A small image classifier, trained from scratch.
Model: 10.5M parameters, arch repvgg, norm groupnorm, activation relu, depths [3, 6, 6], widths [96, 192, 384].
Data: 72500 training examples, 4.0 epochs.
Rows from block 2 of a small image classifier, named by matrix and row number. Rows with one number belong to one channel. Each number is 128 + 24 x the weight over its row's rms, rounded and kept within 0 to 255. All counts start at 0.
After each channel's rows are labels from the 100 images, of 14976, where the channel reaches its highest value: "lies over" is the class under the peak. Only what is clearly more common there than usual is listed. The data: rendered roads seen from a driver's seat, with toy cars, trees and houses.
# c3: 3x3 conv (model.blocks.2.c3.weight, 96x96x3x3, each kernel summed), inputs 0-95
# c1: pointwise conv (model.blocks.2.c1.weight, 96x96x1x1), inputs 0-95

c3.14 [108 102 105 112 140 139 115 139 107 113 140  76 106 141  68 155 145 129 170 162  75 127 110 126 121 125 142  98 105  96 126 154 147 150 112 138 123 139 133 125 134 113 117 119 133 100 107 136  68 104 147 114  83  98 161 148 188 165 130 131 115 144 107  99 158 152 116 106 167 120  91 123 118 124 138 132 121  86 129 148 113 161 154 128  98 130 161 151 114 107 113 121 136  84 157 119]
c1.14 [124 108 106  68 156 128 132 157 148 150 135  99 123 123  71 140 150 123 143 163 135 130 133  96 112 110 156  89 134 127 137 152 143 124 141 124 113 167 119 133  98 108 143  81 152 117  82 116 123  96 115 211 137 118 140 109 122 161 169 148 132 108 124 140 128 125 108 104 174 131 134 150 118 102 117 111 132 129 123 129 162 128 103 150 111 117 170 119 136 123 115  61 144 148 130  97]
lies over: verge

c3.8 [115 146 160 132 144 166  88 122  59 166  92 111  96  96 143 110 131 119 114 142 136 104 136 123 155 133 128 127 144 157 128  91 157 165 124 133 117 127 106 123 122 158 153  95 131  86 122 138 126 155 134  98  90 135 110 128 113 142 131 203 157 150 129 137 100  85 121  85  71 161 128 149 144 126 138 103 150 149 135 119 167 139 126 168 141 160 141 125 125 124 131 115 140 146 145 113]
c1.8 [122 141 149 163 127 168 102 101  53 139 121 127  92 116 140 164 138 110 127 122  94 127 156 122 123 155  98 102 148 131  94 108 164 142 121 105 104 114 120 116 123 113 116  81 159 105  97 151 122 163 104 100  98 115 143  88 116 162 125 109 113 183 102 121 130 168 122 110 121 180 136 102 155 143 152 149 122 148 118 152 170 120 120 135 119 125 118 159 108 120 170 111 152 134 143 113]
lies over: truck

c3.91 [191 136 121 129 112 157 115 119 125 126 112 139  54 131 145 108 131 136  93 146 123  94  96 148 135 129 127  79 111  88 140  99 114 163 127 172 122 171 122 121 130 145 135 103 130 111 115 137 147 147 107 136 121 132 131 126 124  98 170 131 125 101 120 154  62 109 103  96 118  82  74 104 152 148 139 129 140 138 130 128 127 175 141 165 135 134 137 144 148 110 129  87  93 119 121 134]
c1.91 [125 112 116 132 105 150  80 135 158 110 117 151  79  74 135  98 118 154 111 148 100  88 133 143  88  78 119 131 120 106 145 101 116 147  61 155 106 175 115 126 126 114 155  95 152 114 118 140 156 115  95 129 129 131 123 109 109 142 147 115 106 104 126 111 110 131 103 110 112 130 130 122 141 126 133 150 154 154 135 145 184 151  94 142 125 152 148 126 132  79 133  68 119 117 107 148]
lies over: verge

c3.88 [ 94 127 102 118 128 120  92 109  91 146 127 120  90 132 121 135 116 110 134  90  40 156 123 104 134 146 121 147 113 111 128  46 148 129 104 122 124 129 135 137 133 190 123 111  80 132 122 138 146 125 134 103 141 129 101 124 130 160 124 140 139 113 138 149 148 108 120 156 100 129 102 155 144 107  96 112  86 114 112 121 106 175  74 147 128 105 104 154  94 132 119 119 125 117 116 120]
c1.88 [ 83  91  99  94 124 137 104 119 102 121 113 111 107 135  97 164 108 119 133 109  70 145 104  83 137 145 112 161 131  97 114  67 113 153 105 106 105 131 128 139 119 171 100 115 107 141 126 129 141 131  86 116 113 114  90 139 121 160 148 111 174  94 125 108 152 109 108 122 108 142  96 110 146 127  92 114  86 141 122 137 118 176  78 140 147 104 124 144 100  98 114 115 114 124 119 123]
lies over: verge

c3.3 [ 74 133 122  78 146 122 137 136 131 118 136 144 117 103 116  92 161 139 101 137  96 149  96 104  97 142 115 183 104 129 114 163 148 133 128 130 115 119 167 141 100 206 153 129 161 122 153 147 109 125 110 117 133  99 119 130 146 130 113 122 161 146 119 142  83 110 127 129 109  98 129 108 135 148 145 139 145  49 130 128 141 165 145 162 121 127  99 164 163 136 117 134 128  98 126 110]
c1.3 [116 109 162  39 120 140 143 122 132  97 146 154 127  77 121  72 112 127 153 118 128 168 102 106 148 158 135 136 112 116 124 130 142 135 118  88 139  93 120 132 122 150 109 135 122 131 185 126 141 139 104 149 135  88 147 156 124 111 114  97 186 154 129 127  92 133  84 109 114 130 111 122 140 103 132 122 146 119 141 108 148 122 121 162 104 116  88 180 145 161 110 126 130 119 118 120]
lies over: sky

c3.20 [121 121 147 146 101 119 116  84 140 156 136 102 126 167 130 111 150 133 167 111  35 143 120 113 113 105 122 125 132  78 122 174 126  77 123 113 136  94 120 135 131 129 121 143 106 110 118 131  89 122 106 125 118  79 126 116 163 125  82 153 173 113 105 124 101 125 115 131 129 103 143 147 139 150  99 146 124  99 116 112 112 148 172 142 115 124 100 183 133 134 112 131 133 161 145 149]
c1.20 [115 128 150 107 124 119 114  88 145 154 134 145 120 127 130 124 114 156 106 137  83 116 201  88 137 121 129 119 116 101 128 147 114  89 135 135 113  98 129 137 135  66 118 136 134 141 123 170 103 129 101 132 158 111 138 124 157  96  70 100  77 126 116 147  96  92 142 147 134 111 151 110 133 136 124 142 144 161 162 122 119 133 142 148 193 108 166 131 107 116 119 127 176 143 117 159]
lies over: truck; car

c3.26 [140 109 129 131  95 168 116 101 136 147 113 172 135 125 123 114 120 113 141 143 126 107 128 124  78 128  62 167 137 114  95 122  98 123 146 112  99 123  89 136 135 119 144 147 154 158 117 163 112 123 115 112 140  99 151 138  80 158  84 127 114 151 153 144 114 113 144 126 135 144 144 124 110 132 139 148 168 134 121 209 159 161 172 104 114 113 112 127  98 120 127 157 135  83 115  96]
c1.26 [115 153 137 119 110 136 117 144 113  72 118 143 105 161 108 112 134 110 109 137 112 141  80 174 135 135 127  89 142 118 151 160 123 116 180 132 138 140 123 151 126 109 101 138 152 146 110 188 121  95 117 116 149 116 120 114 116  98 109 138 125 137 132 155 181 105 147 126 138 148 123 124  90  97 130 134 105 107 109 175 183 156 126 136  94  82 113 152  98 156 136 137 143  84 100 160]
lies over: sky

c3.68 [119 160 106 121 100 148 129 120 136 125 115 167  84 151 122 155 133 129 126 139 157 134 131 104 141 125 134 124 103 102 146 149 121  93  99 108 123 153 134 110 111 158  98 125 110 120 135 118 119 127  86 142  92  61 109 109 142 148  99 125 105  99 125 111 148 172 123 107  40  81  90 121 169 135 131 126 145 146 144 138 191 118 132 123 154 135 140 111 133 160 147 102 158 109 129 121]
c1.68 [ 94 151 126 103 110 119 131 127 116 130 114 132 106 146 124 153 119 131 123 125 156 144  91 106 177 149 145 110 118  94 194 139  80 156 123 133 157 136 109 131 111 128 117 111 111 128 137 125 139 118 142 136 168 134 113 106 147 150 156 173  98 161 124  68 159 176 114 134  70 140 102 101 143 131 163 107 121 143 125 134 166 139 150 124  97 162 148  85  98 159 135 141 108  92 134 148]
lies over: car

c3.11 [102  83 139 125 115 132 159 125 138 114 150  20 143 144 124 101 108 114 124 133 102 114 150 129 101 130 117 140 134 129 127 202 140 104 127  92 116  96 127 120 124 113 137 159 146 120 175 123 154  98 142 130 110 159 132  96 116 121 117 160 113 100 102 136  99 143 111  74 133  97 103  91 116 118 121 133 137 135 144 124 142 160 103 157 136 124 130 125 166 151  98 132 115 136 107 150]
c1.11 [106  87 114 135 132 169 163 122 114 102 141  69 123 107 137 137  89 135 164 137  86 163 149 101 133 128  94 149 123 131 123 161 126 131 105 114 104 104  94 115 109 139 124 166 140 114 142 123 118  99 138  90  86 111 111 123 134 145  94 164 180 128  99  83 118 139 110 107 115 128 113 145  84 119  96 122 160  88 111 118 135 111 128 146 132  95 150 148 144 135 186 111 166 118 111 123]
lies over: road

c3.22 [116 116 136 119 134 123 118 159 126 144 113 143 121 126 155 160 159 125 126 155 178 154  23 101 129 136 121 144 159 116 117 114 153 122 124 113 137 106 178 127 111 109 123 121 148 130  76 136 114  91 150 120 160  95  96  97  99 124 123 185 112 119 135 131 134 101 103 148 167 116  96 142 122 138 128  75 144 114 135 105 106 115 113 138 124 125 120 134 107 158 115 129 162 168 110 139]
c1.22 [142 150 123 151 104 114 115 145  95 126 125 136 124 137 132 150 108 163 135  93 114 154 101 118 146 137 150 156 132 138 111 130 181 110 140 182 157 106 119 124 145 115 163 121 202 131  65 140 120 135 137 154 175 133 121 112 129 120 108 190 119 141 108 127 154 107 105 118 107 131 114 143  99 159 126  85 171 125 118 114 135 112 127 138  98 157 119 130 130 108 146  90 151 185 102 127]
lies over: car

c3.48 [135  92 108 118 101 114 102 129 121 160 133 149 144 154 119 134 149 135 139 143 130 158 175 126 108 136 124 138 119 125 121 116  93  95 132 106  91  97 136 123  99 157 146 103 152 154 158 130  46 156  93 128 130 108 125  74 144 112 134 114 155  99  84 161 138  94 108  97 128 118  79 104 115 124 123 147  70  99 124 111 125 157 113 131 118  97 115 156 119 122 140 146 154 168 117 115]
c1.48 [158  86 165 122  95  90 104 135 116 156 128 168 145 100  93 121 138 127 123 151 155 144 138 123 183  80 117 122 143 109 122 131 116 132 127 124 100 116 107 123 147 105 139 112 180 135 134 100  59 127 140  95 140  95 118 130 115 114 142 157 126  73 113 164 116  69 141 146 138 106 102 139  98 150 126 147  86  96 135 153 124 147 162 125 150 138 100 151 150 118 112 135 123 141 136 136]
lies over: sky

c3.32 [154 128 133 101 165 128 145 135 167 125  97 142 107 118 133 119 162 128 111 165 123 167 120 121 112 134 137  99 126 108 134 139 104 159 109  92  95  89  91 129 148 205 144 114 167  94 145 110 133 123  84  85 102 112 104 132 102 135 116 140 115 145  85 151 120 114 127 109  90 118  81 133 126 145 124 119 148 119 116 104 163 125 129 165 139 121 134 112 147 122  77 117 149  81 113  94]
c1.32 [109 139 126  91 202  92 105 114 164 122 139 118 113 183 120 103  92 151 104 194 125 102 146 130 114 138 137 111 138 134 110 128 125 128 144 123 124 109  80  97 159  86 123  98 153 109 120 120 121 125 107 133 110 148  87 109 115 119  94 151 131 112 102 147 111 126 112 121 125 129 111 141 137 162 113 119 153 147  80 143 117 170 128 131 146 137 164 118  84  85 157 120 153  99 105 126]
lies over: car

c3.19 [ 85 111 162  97 151 175 141 129 134 103  93  84 132 135 123 110 140  96 154  62 117 147 123  91 111 143 145 152 137 133 130 149 166 158 134 165 155 154  65 130  79 120 102  99 129 102 124 126 147 178 118 134 112 139 133 136 110  93 134 130 149 141  97 111 104 148 128 128 150 104  97 142 136 170 137 157 114 152 168 108 126 162 132 113 144 121 150 129 156 126 119 130 121 153 153 139]
c1.19 [108  96 156 136 146 179 156 137 143 114 104 106 127 147 156 150 142 122 121  40 109 107 118 104 107 127 156 110 107 118 135 130 179 140 147 131 135 160  84 135 119 122 132 106 166  69 142  81 130 168 169 137 106 117 161 135 106 136 135 140 116 129 130 103 105 131 133 121 122 142 109 110  97 131 114 154 119 147 175 113 159 161 120 135 141 126 165 150 157 140 118 103 109 133 156 149]
lies over: truck